config = dict(
    arch='mlp_mixer',
    dataset='pen-drawn characters of a made-up script with 800 signs',
    image_size=32,
    crop_scale_min=0.8,
    horizontal_flip=False,
    targets=['sign', 'strokes'],
    norm='layernorm',
    norm_position='sandwich',
    hidden_act='gelu',
    mixing='mixup',
    orthogonalizer='newton_schulz_5',
    max_grad_norm=1.0,
    max_steps=21400,
)
Rows from block 3, named by matrix and row number. Each number is 128 + 32 x the weight over its row's rms, rounded and kept within 0 to 255. All counts start at 0. Numbers have three digits each. After the name is the row's rms in percent of the matrix's.
# fc1: token-mixing MLP up (model.blocks.3.mixer.f.fc1.weight, 256x64), inputs 0-63
fc1.52 102:118151184136122115155100087101108165147144155146083127132107067169150173113129116090161133106188157129096088117072136078166138097167161145137090177119155140127135069050129128096098153186170132
fc1.53 112:137114161077138170145153160075078069152092124073119125194150118152195129108173126190112124157114118134102135113159148147152118116143129130129211155152080075101081140126102116181094124103153137
fc1.54 102:098118104120096055135120109148127145121178153045153141102110123157116113147130159120119151138153120078155173128080173119171156172170110205160174181079124086128128116128111097113149102121079075
fc1.55 090:151150090127069181117149186141155152133145108149139081146153106166189137123081097096143157125146153163142097162119092153092117127099085126150080123195119160187139125093103074111067088118077136
fc1.56 093:116134127140116130137183085110155102137091122039171127057173160054111115125156093154132134126111131111138080112145123144145116141157111128163136154091099122129123115186078109188074116117126214
fc1.57 109:150146106167098121148140094113143186130137140103151100110155135122142121114051165095155177129183115111162087127073153115124147070119155113121066136149197148094139100113055097128069141193130111
fc1.58 091:135209077075133135174136113134173089130112178167141191095157118145127147103119120163149116121089146166158145156113151135129136137116181137123144114176158142101127093078078134133162170050070090
fc1.59 084:168059113120164134087103133132136133079155076164117135194084124162156134146168125108101134151093177025119140094197097146115115101124116141130113111109127096162149111155096158197121160134108112
fc1.60 071:138073136114123093103150159105126076081097142089151108167101109155155153205200146147101135108096153097161131128173138183143097170169142121143153132126136089084147116153129173122165134129077046
fc1.61 072:160117156102131180128096110082138146119117113194171144146138076130198128202104124086131149164085150136133131106129099120115136200078053122177106127154100113070080137110130115083136130154152148
fc1.62 101:116121075089120149133112111077140101185119124140111116139114145147162113183111175147132126147095101132106142067146172136071139154178115123192104155131098170096200147207117141112093082069112146
fc1.63 104:095118149191116157110070162144067158132128197137085146161110100135135087125142198127134129132130137113144156173138154119116132154138167117104242098107127091156112125169143070119147140095103164
fc1.64 089:130106117124137162174153115111147128109151151040073091124113146113142149159084120126126056166066121115096102106145115114163110194154118092144204123188127093127134128108086185185124132118150149
fc1.65 101:151104118109152065167100165151202109154143160130173105102099176085168090136096108092158099131127119066113110103097184139110152133099132140129037120099132169102105080154124166084123100110149140
fc1.66 088:145161080160111142171159145130098089103136122149094113100145100128146178170196156127109107100123073145112106127140065197154127203129069137099160099084124142146154098105147159118119076070106150
fc1.67 080:138136152146157173138125142147097093104144124106137154118137087069069098148090094210142115159193143122121082092168138146089136110129084108127211091153146139094143186116134155159139147086161079
fc1.68 083:119132120155099106095082093135154109160067171120104098120091181142087157145127139196140148149068138123163108068189095124099114062138080160074093087167118137106112147137119169162119159162133109
fc1.69 100:168129116097133170074117133123134154102132110095068149143144154145144111145163124120140090104132171135114154141255104160152136148230134109134081142146136098145109115125173171096135109132131166
fc1.70 103:111141155113190109151139094103112111177146125092115114181120185039141133120103155100111176099151120093151081136128102106082124172113167118095057145146124181141178137178101139141104063146125111
fc1.71 098:110114106142161121068113081137180116132096087218146126097110184102134135174107100078133151116120114142118140130138147117132107173119083139105088088194114124092132156142151072068181122092119185
fc1.72 113:124100170165162068076099150066092138187140127115113117128131110156196108103138089152158139194164173154119133150128086120141134179140138138101196064147147136126126132119148079084173080118127138
fc1.73 101:124140125144088127107162133119168085074151132146167126134128108161107160149140099122145103161152158070191104135086110165095105151134158075104201083191130106137180111142155157146129059161112193
fc1.74 101:116160131107152121152118106127113136157097099097160111142085138106075150124141179102126165089136121168096129159203194108103189036093110116167138143135171178163174129081116105078149134109134144
fc1.75 117:154173132096086141157135170133150174141121085208140121160115148129113109119159098124141178123125075101133096096128105123112107125130121134139164211185075093140101111179075105140131218119133163
fc1.76 115:078152102161154058170129113144135148118158115220156147144078117082101100100084125105126127101116121189130140135054107105126113128054118146111112123138146170093109103079141140141177115161073138
fc1.77 098:120148125094122113163184180118132082136121175044117138105077178204132117135136105108153132134179092114099144124081082105146114174085132095173095095125120109175162129147100136151159091150140186
fc1.78 108:187088136126125173045131118123139121134063144153075138129138113130156195173100102128162089110141186116149115154106174134125087126142147044112196085110098115142120152087175142116130151142126130
fc1.79 092:132112144104110102114165157159153082089161123156151129116119120101137124130122155081112124120117114155128109108080169166093085133038174127165163179109084175155166119056193109185099114146082137
fc1.80 088:134122106100118184104077157123142111139130133159148113228188123057152084145135088129096075117108100123132117126158098179176088193120114108140132096166102115131135099153101170122120162067124103
fc1.81 102:121181155083112192181165145163110150112153161107155114127146134094128111123129140064117089132119083153090143113117106176102117119161155107123144200117141205090147152132124158082143195181075113
fc1.82 089:107157091176121095077126146092137148104117118169149140173100160152110195082076136161136149126166142112107140144094106110047092160150126105178190080162158098122189099119138089094152114163107136
fc1.83 117:117113084087147117139102161104111091089130110107107194118125124104173114174130175132125152161148062085166152131118104117117159163186111143165153144089184105110135143075103134191114127041178127
fc1.84 092:082120133101138165128172148133134165183159158079128117196128133161076110100166140143115126131110172158129134144010137144147122111176138140091124103103093104107071084117144115132054096134120119
fc1.85 102:146125111103137066133160095122133082087164114122159191123120107115160111040135168116130087157130160190099113067154165154206148152069171116129137168155147120134146106093139085157108119145147120
fc1.86 100:107098107087125117136114116154189106140176143128137071100129108148113140156125120121159143102155139215115084102038146044156116204128159134163118134162132160142124086143114176140137086133109156
fc1.87 088:163130127135111162105114115125076156117154163112126070142082109116171102140126190086080134071106112086116135124048102184117136131172147129158124159041086122164130142158159185149116124129163163
fc1.88 097:129117108178112071078106078149111199141146179116123142127073146145179146106100098116143164086132157169125180122099142130106145109093135172083056103111134168160103135119111075143088188099107136
fc1.89 086:096128054090119163120173157173178185203141152168123093132118129103141137111123150128107145111144104099146082133062173138143136052119095183149149152113132169110182114133127136121077081152135147
fc1.90 087:197128154213163190147141088123067159104130143130165107135083105131101163131128133145147154115161096143131083120187154125146158142125079132161153210139111147089137101150078092103121166137092153
fc1.91 115:147123078119101133129162138121142156167147131161070144142136095112199119083191200158154053126163139129137106129083113141133113165156130105153054164112157114056139128091135149128062137105126132
fc1.92 079:107166101127097139181166155158132065167144137146149134083104102157151114085115152137180063143109156162108192122088150165157145159151099133051059118149129120109178165098158149153159091139130117
fc1.93 107:124111105196114156140087136178121120112144195111126160100109065094092173124138120130151131115090109202127132118071159128153136052093164189145098082096133116118134158103130101098189100128125161
fc1.94 109:111131150119135089144157093133105126143156172113159161099118048124198144126181185121122145151067147156138152112117092155147114160126146084096120132142151103085108138158051156103123046150104180
fc1.95 091:095127108139140110147138086154152163152162117124121108077156112207164118106114128125123176128063121130084085085103147076113171141139132113146146141115181117189160109221183109133125158073144100
fc1.96 102:080116170080106135075092077132113139128152125135089136127181177115167091149141097144085115141105114064164140139181128118089137136173099157107165100089107087100080133088109129140145122118224090
fc1.97 104:092154086025107167110157103147151135153129095098157119101095118078131158149148139127182107172101130092157108090094108146167158125142135122111087177083149113090117165036162121148150102114123152
fc1.98 114:092060134160141186078136160098113040082111138088130120118115125153140121122129165155138089158163097108135158126115144128093155148143123137136124074082163081077141137098208134152114098085171088
fc1.99 116:129103098094153193118133150172138097109079158172116150076124074126164106082135184129115117124121121117120126157123134187155127104119140115186153103131142096204153138124199102130086153054074124
fc1.100 097:152162153111108073096126189108117153084114107129140095140123128142142145160127170078121154142053143101152179124155108153136118036136126154095239121077133120144142174136126120117124091097152138
fc1.101 103:114122160118097136148117154116099104086175106111102144154139134160109114146115113148140113103100120131101143082084136146106096174190080160148108176133060053183130121165110187192077067095122120
fc1.102 088:157098137142108162129178150133089132173164171158141154155136059160125132188094164126111139155102093092095094106141126049126168090084065141167068150122128123150151095126066092156115137153119152
fc1.103 107:107166098189132106133100086154104180171153166122159181089123116090113146149106174119177142101142095107119161148066146167114153111070139153115078162109190160093156087148146114072138107169151115
fc1.104 109:104188078141122101075124159116163118075148083164146143109126110133138120087126118081090169111062116130171120126085155164137151107105150113146136078063154169133149157068193110099191121113116147
fc1.105 090:142115160178119150107130165130146126165099124066146105116114081111142135131065119111156122177185133154235110158154128083067155147187087112134144114157092129121095106140172078142111085153138135
fc1.106 108:150128112129168105153103193131129169124101100111081080151086174127212149126134188063133149121111117157102132130127153133208153135083160090130139136119137147074118156073157139065173137136144127
fc1.107 110:146104112148127164137132063102108129103133119168051123125169142114154093081114121166153175128134118114087139080106137130061160142111108107109113140178173147079119102091071183106136218104137100
fc1.108 092:214104175077128162110163091132157109107099121077136075105076102140100110099121088167128095114102180122100155123160145123108115154134125117174102096060120138147184178126156137170124179109125176
fc1.109 094:161112107111136094096122088144155119097175113072177101115124107134168123129128127157106126143131139184167084139110116174114168204111122117153196133104141137040142103120201118158078127131101073
fc1.110 116:105133118131134118151132127165138048097109118109122156153168123157092139185153107110128063134106104132159117093168170123130108164181147158112108145133165187227094106120102143175078152180090137
fc1.111 089:162144112082133096111079131143166140160162154117121118142188179173115104082182102071106135124128124158147134162081124136046115143111086148176108128143110154120113144146104065143191144056145158
fc1.112 091:051150129224112140118190131144154121160098133101126085124169113151117151123137186142189139152163121125162043162130114075087172115136115097119176100184143104122133101129138116106102142135141111
fc1.113 100:155200135199114106120155119133119148153184118113114093147087176087147141106110077085111136106102106104183112147204137100188103127131141144178134098154124144131133147137141075115126111033133137
fc1.114 107:160122075151144127095137147104072123117142147137144111118133132170191091081098118139143116138113130143184151142167176096140131091188114092113130071074133142140114133073138118033186148071139160
fc1.115 120:100133157107133122114170189169208097126156145157179136112123159068135108124168103090121109095182124172121113106067112135120121083102119127134123148095155191159119131075145133058093169171100135
fc1.116 102:094148204104130121173127122106112104119113158123191099171152136092120147083245098125111105154104088151098106096113089143176101129149076144155145125137155132104158163093073130132085102119124102
fc1.117 102:124135168166161205073106121130136075124069118172130100155134210129112151094089089128102098109117135180142122128208192104153155128138131090120106143145074150142102146107140133128157083091103130
fc1.118 114:132160076100127148180150111114063057117091079057136166133091093187196107098151102131114144124094112142117151142165143154163108145152159136140176155151143151111130123148133126147191097063115104
fc1.119 094:159134106165115105153105101161125193117139119127112099168093168075080127163111124131149127145102128140171081152130117228107111142105142129174071126106116172123094118134117119143125233074140107
fc1.120 118:120217047109131128207109153160118109147099080070167141130100118140109114107150116091123149134108117136141133151139118144125124093063128154116161184164126116159154155101158100157139148036142149
fc1.121 083:111170158172132109120101149106104145141145140081127128111108122124107181145154141083183149129111107153103148157140199042125171118152138161141158129087165109114157084071126051132105199163109159
fc1.122 102:156129116120076170158128164135169119092112145152121114160167151144107103186073108141080146118135060059144124116177098167150062175173138150162130099160114060142129131188133086111149151113143119
fc1.123 096:150156098128100153149097135100109050099142098104103094119156127141123166167177058090122066142128104176086128143183144099153142083115122106160174160157124148191139135132083181093139139142153182
fc1.124 091:076101179078139139101114126094151105176111177078130160140146132085087145091118126117165094174122175157088115135155172113195114083123176146102139089111161133079127120155066123181130096078143145
fc1.125 110:116133144081107166111184118114120052103123108150125136146189112149172107111187100157098117134080089122140163110184134155065077196101125127162148116136099143103074147085133135188103159104122153
fc1.126 112:194155150116143119121122157076142111154213138147118085094135217145109101115081145143156117168142177090120093157119184102101128139148118082101183115155156137074103117115073089142136128090117131
fc1.127 093:172113137136133114108141167114094096116091132103148138126218079112142111079185104144121169193105103109105078108192138110118101163130134119159117101096082097107148160108194186184099149127135118
fc1.128 095:161142148170126105119167100129132110053145163095130121096194089102100150074145133057096135175103125101163113132161081116065094108109133119150140092140058202153114131149145120116142171168129120
fc1.129 117:152121140055119111177159103137125111092185171094170137078125113099132131130205149122101102108115112192104117066111150149162108123137112133152123137153110191147102127124099203137072159171091153
fc1.130 092:137141150104092157114137090078126052077158127149145167108126131098184100140118102117100136102164163129130140117124120147074095163198115172077115081120055140175080132129156137128198135092158114
fc1.131 096:162120056134125175116123123126092121101094145183085138156141155129106167177153122138133143164102069166119159137178099172119148141128109075119186091151075107140101159194078157184108124102153157
fc1.132 099:129130105169064092116100121125112171163115162150114127100142133106110200149125131140144123094140118175149176099201157086170131136133048162119105101061088158077133141143163125130165136114181084
fc1.133 094:130107109146113059144132090132124179110104141079116110070141140147123158192116112134107161140158102111157217090190134155182125158131076124137128115077079161143142100111073152146109146120192106
fc1.134 116:087096157174140128197152126145111144109127088116175143104139149091133120159158102134164138135117103080073103103115183138161139132053131123152169122175123166067101081069094139181084098118094150
fc1.135 098:100139180108126088105133126118096124097141146045135101120110117121090123121231118107095183177140107106122181119150128121096146169081141177153154183133121159137156195114139133097139082100160098
fc1.136 122:132132106140094071101134138155196161124124106183176141116084144132087112104071119120138094157077168101155089138106082152152145120141135136123104113039191142183153136126203117132149157093130113
fc1.137 099:161124120101114121118143135136141172119127111073109131062125241158110127128096181130106165112093134102101169104111135059146145176190113136075138159168185139153108101072144126109142130128098115
fc1.138 103:189095126120113122084118160108127089161107128123111194148159174146105112111128146157100108117146153068105138104161072113105109120151080157125144144186171139088160054105093147157100176087101194
fc1.139 104:132146129115142134102106108066072144156134108088078100155165163150101092101165135141130201174141106086160147108076107091126154158182144138126194080126167151117081179131153191115133115108164146
fc1.140 096:071097126128170136129110130146160140156158136123129125106166102132081112107093119131113061118176172078116145144059144147147135082138199087143131081123181133182160115093201097147099108149117181
fc1.141 103:166154134041166077147156169122207087138091091115128152138114110115138101116217152102121113143133124136083158117089138190130123096144141135200126110103141146095102166096103118150122107076138124
fc1.142 107:119114106145141073146110107139123165113154145138177143100137212099181151086117157127136178090143115165099105130156177111041147130157071167149036139083144148138132131118157132142091104155118131
fc1.143 118:186202125087116160094104172115175144139105078127129151106159092119084121119061107128136088135133122138144146155120166109114077122131095179136056143142125105121133088113115141080138206066162111
fc1.144 099:099170146163127188127115126134157076138150138113169120089125126059100151132132127119129137171125159168151050127129112100136137123156105142104222108204097162125178100059123155110107157163108136
fc1.145 119:087150081133130156106147153122100102116123116188108121144131113148174161111107098143148070138173146130161151120178130145116077221117098111126147086157140099211130125159103139164150171096125047
fc1.146 098:057126107108156195073097137153117090123124151081104137119101140122061104101104139145138096099102169059143100126158115139127138147106129105120137113101134134211208103083176130159131153164168115
fc1.147 086:134121141125145119143110137167093192141158114095098116074080107143118159164128144156150111148146104176114106109023178039119125076175126131096096152078103106168136163090126139121103120166119132
fc1.148 091:158118171079146151110107132120113131146108094173117153128165089106133135180097091113131142194136171077136101101207119140128157207163086106103152109105144112209096149142170114083127148114148088
fc1.149 123:198174131117099125127123088141199144165112194117146102095101158074071157145117175150134130126162158171116113121153099137164106158139102146121093113101079141129156132133085137061157081139089191
fc1.150 103:095120123160142186107106154112103115187119153126102105092104087166137142136130181158156132171184093120153057113207129110116137118130124137132105106187194117179177140136162135163125163171166089
fc1.151 090:190155099128131170128155103129103090097073146152112133160110066098180118115167137189123093089149115115118125163037172152099122177108104128119149098104086123139133164098129198105123081103146152
fc1.152 092:027184218113139148139120111140127139141114130143145103095147094125138129113149139132119138101084134150070110168107137078114111141117199133158068169162138105127151113171081118088149122138151061
fc1.153 086:117129092093142117109049157154076144084111115126067094122093093132206139134083117124177173133142137154090133117067081146106131131158113144152099137111122167129160113044184140122139158168109110
fc1.154 090:135174118090125080161180097164159117100093099127130116120159105092088160104171099130082127147139115123177128147055094121092115106079161164146118171071150139153093175216095127153100093116129122
fc1.155 105:153077165103134187100116126124155078127123060094129114143140101145082097147171081141130147147090105136117081165158116142174136184169121096127088187094137087129148144186144114135116171079102195
fc1.156 101:107091101164114129067088120132173115130136147131121088119124095099125192132084192128151091156152137102120106152091115139155152120208081113142124098069156183194142103061168130117109123157141087
fc1.157 109:096144074136155146193146071143121167080156139155124105065156149115084180116091127085128121095077089102134122121086080127114144068066163121141080115145134154138152149103158176114130195144122137
fc1.158 090:122192146116148162159106050179174091142116097127122129196110134159086145098122111130121125059110183157123115111130122108174097102120146107090104167139151116110126112176114172159064165062115152
fc1.159 088:041138110143106092111122097135052137098208129101108182129131166138113119146145133153137140131098152143111147144106096119139161131174054155136215083109144162149164177148114120149100090102121128
fc1.160 109:126149127194140186095063113116078084124073118110083104179065113132138170116137084111098136153100079148135150124169141106134110126134129160077143078135090109129128095125180114179182130122183155
fc1.161 081:105095161080087097113143152136161127114150102063071110102151117114138113151129165115113155096168102110107137141185154178099125155119092116093078149129146200088172118092142181054167176156142132
fc1.162 105:105140080099126131109123133142104114094092088119177110102142139182168134124087137117120169137068121126206167115199152156136140152188082123114190098101131049115110140148151155148130154064122106
fc1.163 117:179164101100101154148116176144152111123045078113121089161125153128133124143120114145123144083115129126126108143170132113092080135187080160121070167153064085102108135163147157137155179051143150
fc1.164 090:124128153106147109162114127139127164125143207137147116115118100149135165105135123101129113119123118169137142155000128169146147093113049140137185108185149131106143147111090125130088093159128165
fc1.165 096:120136138123116181080133113120101159147069147174142156148127205116083143111124107132108163108103129079166114152148143154157102135166075135094127095075105126201107047123160114142052123133159108
fc1.166 092:142139162112145112112136121100163089107127072108153202143121121089171082166089094093094150156114164138165125115214144132165101186059140106127112088118107141135128138161120072106180123093088097
fc1.167 093:153111117112163181135153175138119123073090145120113162164126105111115078165173052146115162190126136105137077114169114126204136058149146100129147134100131090098109129085137142132179161072157115
fc1.168 099:100155080123168212135184121158096127137177124112137141108128077103082123089120117171141055145124142089061108158101104167103140119133171154124063165158149174143119096109110067152121127143106132
fc1.169 109:050090108115171112116131113097099098141124139098133159195122099169139147164184147156119123122139093207085163124181140146099120140150084211151114154147131080125099071148086128151101119148117137
fc1.170 090:164105035134126088131110106091158140146098132141119118079163074103107147165128136138104066149136100150132172152150202083135139110097131201143132139146168144158119164119138126139094127172203169
fc1.171 090:137133095132140040157138099162166142147058146053119080121109152176116141155103089172157139127134107157111119116120135082058131116148126148138186148135144183093101105198105119099119127146178130
fc1.172 103:154137127136113112084095065134167161166133148216161080161117113105092143129130217109146164144191131131144080118099093138082151106124127136148094102107190139162162121141085082124083149146119129
fc1.173 101:123135188195119174135163102097116070103158135125118115137155120088111146120169131134129085163180099095129116088039138154122161099113090126161132127088081115135117183061168098128089076111138151
fc1.174 093:166076147145180163102141149107138077148086068114115139184104201199117098110098133143118146127120137061121128141220157153118105113113115100114150100138099102163075140153168143109131125093122095
fc1.175 099:170098175149151188092110145143054124148124122137093069118164088148127125142150142125117179175114147138135082123220059134097120154067169118142118137097087157129171142149155134142156101118130171
fc1.176 100:118102149114152099065142108113138135147086123141215125142141112163134152173149083174100191149139082048073091131115142090134126202131120123117194101133134127124124106125124127121185097078153132
fc1.177 097:092115115137108113118168164129138068103087141074147183117178083143177112129177112153106160105131073091173129116120139169091131114200095168124131144132104114112161158139144102080116064082136190
fc1.178 090:127136098101085089111067133155097158096129147092084118168114119156192107145090120196178121142098100139157162140194114116071139138104119102081177116107152183159070102146129083148129171120140104
fc1.179 098:181161086152094136163086090108151123078159111126098138143113153122118127149113127179132093124191122096160139131146169130063147128175156134131175163149123148078134108122126207110055112204151153
fc1.180 116:143089168112140207053168071141136065143110122127054062164158111163098117123123116173138098117094119087122136128150120148157149132135122100115106115128109077136126149160145133181091104057109106
fc1.181 110:169109124128130198158115152116134103127120100141139143096150123104105123138079158176122064141183169055139112141107126071164119108100175136113152161152224114182125092131105114101093097070121132
fc1.182 128:093117167084129134026143107107140119131138179077187120128171162122140114122142076137106074130172173101109147161155141149124108151167161142136147103153111170120139105073106112114109107214106169
fc1.183 100:148124167163135104177131159161121188119197154060107157097120107133085139083138147070140127135123137109121114140134193168133143124091145190115095188092132173109201101103090164145101129152101137
fc1.184 073:197125130135084107127215150130115086115145096089102109122115138153095087157118123163126142159123107150138126149228096137113141184131159088128143116043109154123138156143156119161128083144180171
fc1.185 102:090123120117095113126135099183151132148107139092113107142145135117105118116111106179142073113175164100162076128150142108108158107111156142137174104150197130179150110155200137117088213061170174
fc1.186 096:107126134156110114070085087136155145166108138179102140143100086128051132104097131165123135125103141177148134114167092086050122092107187173085115145112120145107153090096160180140152175071116149
fc1.187 098:151123084122095174098161139123139098095092120173141097148124151126103110198086126172091121145061108101173092116196123107132130132140128118163197139191135175149133112229135135117141149116134114
fc1.188 096:129133169188099092124161106139126114124131145113163101158107088065058157109120086122105120150120115115184092152112121144101142118059118147096204125121148184144145102101080103205096122091163157
fc1.189 101:132114144097092095144148120118120114071118154047098133114164106136142107171155168123116113174168126096220146088157103108121163110108127167207060104111114101099134060126147129131142137088102110
fc1.190 090:143122119151145061140114125147147123172147159043166160051124139114132155121127173143136089084082152145103148130093086065102181138141114147121111102122200178130164160109111103097161124169112163
fc1.191 093:147191135109125061227076139135143163115135157151158159107150152135150114117175167066115219148112125145108137124134108134102135087057138137143120123089138167094093123132106141101145108079110113
fc1.192 094:154130085129101084138096130103143160163093143090098112146101219119129164091151180110134090099130112168160152123063099154066149120166124149087160144155169120115165119107172177125079094182112134
fc1.193 128:139140161136125144031125184115135088133103102133169132157133108138127127133129114112121076123190125121111116123080175089129172120128144059129143076177152083142140137031145107188117166128141153
fc1.194 096:128159107172130054161126105134127132101160163103158119064174083150170132112210156161133083129147128153112150121088130133073128115135117141119085123073160179142154118100062160081123076163128113
fc1.195 091:121125193146113125146100118136103102161125118035085110152162106153151127138114162159093137122110126185148155135248108092127123120218175107150147107128133099129128135142137109136119138065151121
fc1.196 090:061113095126120141124131144132091152120073138132168153100113152103185136177101195124138148137189114080127145117085095107127147119156117126094088071106155112116096183069157104132158168076164067
fc1.197 087:112145096168093203090071134103140138160145117076145126085146099154109093139137082144125097118133088098102144147030142143098120139149157128094162083140077099125178147109127061117181138119167131
fc1.198 108:110144143123121154162128051135095187182159160169154118065134147126066146100167120091101120083115104164125151148069157096194111146112146163105100147146073118189152097110148104116106102100096117
fc1.199 095:097131127126127095113116138147160125122153194042157150119152148119093121119160082126127120131139156052177144145103131110120097196141171109133141095115128135197167117204128157130137067072117085
fc1.200 091:128108161089107143085133161117150120095123153039139104126138178155148126126146180148129070176110125119115144139131086121099186135119135136187169090179191127057097112133114140145065083088137115
fc1.201 125:133162116067172143137152095136090150132172169081177122126161102129146146112204096126156146137095080176136140124137112231126128144130107156133130152094098146125125172167127105131048120184098141
fc1.202 101:179096174162100138134109079084100035116073131112168134106093149128126109135123095141106106119130128120136091130141129148168098169108058087167188067160097135120182144168125137145128116082173127
fc1.203 091:111153081096119113090104122156145123107141124084125179131061115150131149121123125058166117156072109135185092150058109116182179153116096121088139151091096117178101076077124131106120129094136188
fc1.204 099:120147124096088174124112123108126191122120090114154102095136085123220134115158097142121149139003158157165097124098073106134118148128091151128153108128153120142096137069162110139179125158146130
fc1.205 120:142084198133128109118103092104144098183116127123124117103128130149090148093129118115158052149152177123085113119100162115140184132099076146148053117157156187105177117192096141143074085133109126
fc1.206 091:132165149141129159164068149136138162150141111081138074136070075181077139146169128138126162118100098192121134146188132124124164066091128154072089180137133125138093072099144089143134128082147112
fc1.207 098:125088200102121110128094094086156141129137136144133157101130112157138172171169139101092152116067122077120165128139148120161155130151102128147086126112152224080153186097087165117152129203102122
fc1.208 098:120147138124118048102120093156169196152152134087170136084111126089129124118135135147126157100130144169115138178018153113101126099138126124147126162135130134083160081154110099115101050160087161
fc1.209 103:168142109146103081131152133148146159130156127076146110122157123115081137117151150080121059087169129099127177175022130133150108118093108144118091188134130152170140072158076105116122185113122102
fc1.210 110:096175146181147157109156158125127223153094087154086181121121184130099099090115119116144175095157112175176127144151112100062149128138124132131152142161109104127154155068139164153134156157133191
fc1.211 075:145115122135143114118175087119130058092130087139182142137101115192171134134112125142103133162128094139155138092222160060155115127114111095098212112147087137130146183117175130158148153095110109
fc1.212 094:082112125172101124145110176129127162151168184117129151134078085114137170135090107110138150089154173118082115101182113149186107144085103138145013121129129128152113113121115081163101148131154191
fc1.213 104:156139159106093124088091120119116112084174140106204137140107198099073085114188118124111116106179122121100087101060090132102103100088080146182107095176152154121130111106173109122153144114112095
fc1.214 101:148154191081152190144115143133117158100175124106119159116159141136129138112119169123115066096094138158110141116098138146027150103062112118163101136164151139109108087091196117098101165184109122
fc1.215 099:088093120107165106136167097101095053130174117122129144128124070141161126164144136099136119143110192186081101106153157163124137191155190120106108138110198134159083165130182138156144080153131109
fc1.216 095:067128144140124146085150147141147130124175098174159099054171131169113183149095129132142114102079118150139134151165106136159099185125072092132181158126123144094172074190177122142083129134080123
fc1.217 090:141115090133088083143116153114122148111147175061107124107138084137129172181091183100170135125147121145156122136094089100151156070219125114125187063089120159153104151127156166149103124115138078
fc1.218 116:114089198138158124142120146098156094121091124142101119150150161122100122184133046108137098150134121147150126138160127127101124147148068111188136153163132161203127156185171161106034114137157109
fc1.219 111:139125092083094195138193108105128087112118114173102122140150119124092119173118189124091142118149171128152103125181160115028125123123120179133132110179171128145095088128139149170124084089110178
fc1.220 089:131120158086130127193133221115100098104126128205099085126113134142139100126164132154089158112145151102140120087165116106106134132115131122102181086146118109176124195175210152125138143163146077
fc1.221 089:145134181129165086158119135094126120159059139129109136139100177165081168127161195122162121125174142166105083139041155090074154153136115161100159109098125140154173122143125170138096072153102110
fc1.222 094:105132134112102091162135147134128072111149126030083135108128171162130140159145149134122057097109128134155123167143122156119138191187132187121115102082169090166082139108079105182122121087163145
fc1.223 099:078147150135130064145136157116120191121094175134170097137124111114101114089114119156125178178125105132199111155136117158099089095057116096169132143088115144155119099193109065142108107179173127
fc1.224 111:118143127126138191136106134126037147145111119123131062119165119129134136153093135189178124119134170128130104151130157140112157094064101128115117097137055135088143121218142134101054117104082112
fc1.225 104:110112175083092115132132128097078127082109093166143135126154197146149115135158130180077194151127132089139137080080181153122158168130099165124187101106147164101049084103103101136126115098118126
fc1.226 091:114103172156138149159106152141122081154100080160148136191143137146117091064104101158101115162100191089145168156116115113134099153134114129176149140080156109135149141144153089069083094042134177
fc1.227 114:020122144145122127089120119119100154116123179099146153095116106137136127078117190137166116149135154105138164154075161128138171158148116163125146103110170169195075110082129134111073105075112083
fc1.228 092:178151151179188098136132199110070169188121119126112151086096097121191129166072138104124136132103183130098153148123149106089125183114151136088147096123149140110148107152102099053154109138156149
fc1.229 113:143133142130139175088117069118132148134127142102131188153091150153106140122074123093114127120146063143137159118161194046134094127141116154084116098218102104105139114142156082130189155083141160
fc1.230 094:175119171042116140130117165113129161149099053120111155086127146168161095127109152139102141113165153087092144166124089087118115100138108103138125161091176108138131126134131125137090125052104225
fc1.231 082:116087135150132102107119161118143122146119112236135133116171118116126105103064115119096118106131150122114143118156175073154160127146161148107100106062178096123155127059127046165193122110118146
fc1.232 109:067115175162143183159151139126117090060142092113109174142135051146151122137152142131103126092107124117158154170113168110114097130169129129137072159046172079113148126118125088137054129093132125
fc1.233 093:159078134123135159102116094140126151156179109176136124112164152097115145142101167134154076086129103196113138141240165131118108116149173146153076157110141110118180082172123137128166074155155114
fc1.234 080:154099068078108058103173147175139157143160107100127121106148127148097126210134106143119189130118149135176181133174138156128086139122150165162154139094130088190151161147185106112109104132157086
fc1.235 096:128136149013142104162136151145155139121114125113122101146100111072109116115121154156155177154143122178165181178186139157114145118166118099129133162092148085145128131099051143115145098082139193
fc1.236 105:123097163160124123077140171112110205133179131141133125085084114132147149100112173098102102112099184147174106119091145132138142077163091106114031135118150120113170137141124128101111131129082215
fc1.237 109:169166039125102100156087149107147176125183092175167091107123128127146130144077057133116133183135157086134104113080155094176105164054131114129144127154137150131107117115081109138107176128113143
fc1.238 107:119164141158112138155133141146093145111099123188166120101139118060121127110132130150161076139133072170125088109149198134081131150136129134131115145091139186054150092102154167140098202200120162
fc1.239 098:119055147148146132181118084142104159156175109128092196137155137145105166116186177104160105138169129133144099134088175096073153099105093112104089122123167143144124079118168115132118145220115112
fc1.240 105:122119151138134177119147153076221080133078149117140102083183165071109141109162108095104125107141175072098104115095137139134107117132108116166073136139118182070146154158121099122182149110118174
fc1.241 101:164104151127162161105140118145106108164063075108125165149165078063208130094162092155081158135154157121146123090136136155147113104068121121111129167094151119055145128175098111082123122088118156
fc1.242 105:165166196117151091185155122076164105152037111107115106091161122126112118117103099108105138105121176103117108151115150147115114145113161102081093120139141150066101159227118119154103133086152122
fc1.243 096:150090171153126114082133128110140111099071144046107159089156161122053107143086135099128150129128150119177126126058145084102156188115154175122131119106112100121095111121184113143166187079118147
fc1.244 082:096142056132137077112163156100167130106134119151156103107108112090203140142100139134156120090099068125148156107244115134199126151130104119155124106120099099101125146163150164160169112115111160
fc1.245 106:145103157118096121036119168118165141091101128116121178090147177110105130141147071142102165095104094102113132125173163165170116176124142061153204107133156124142113127102135149132170181078130163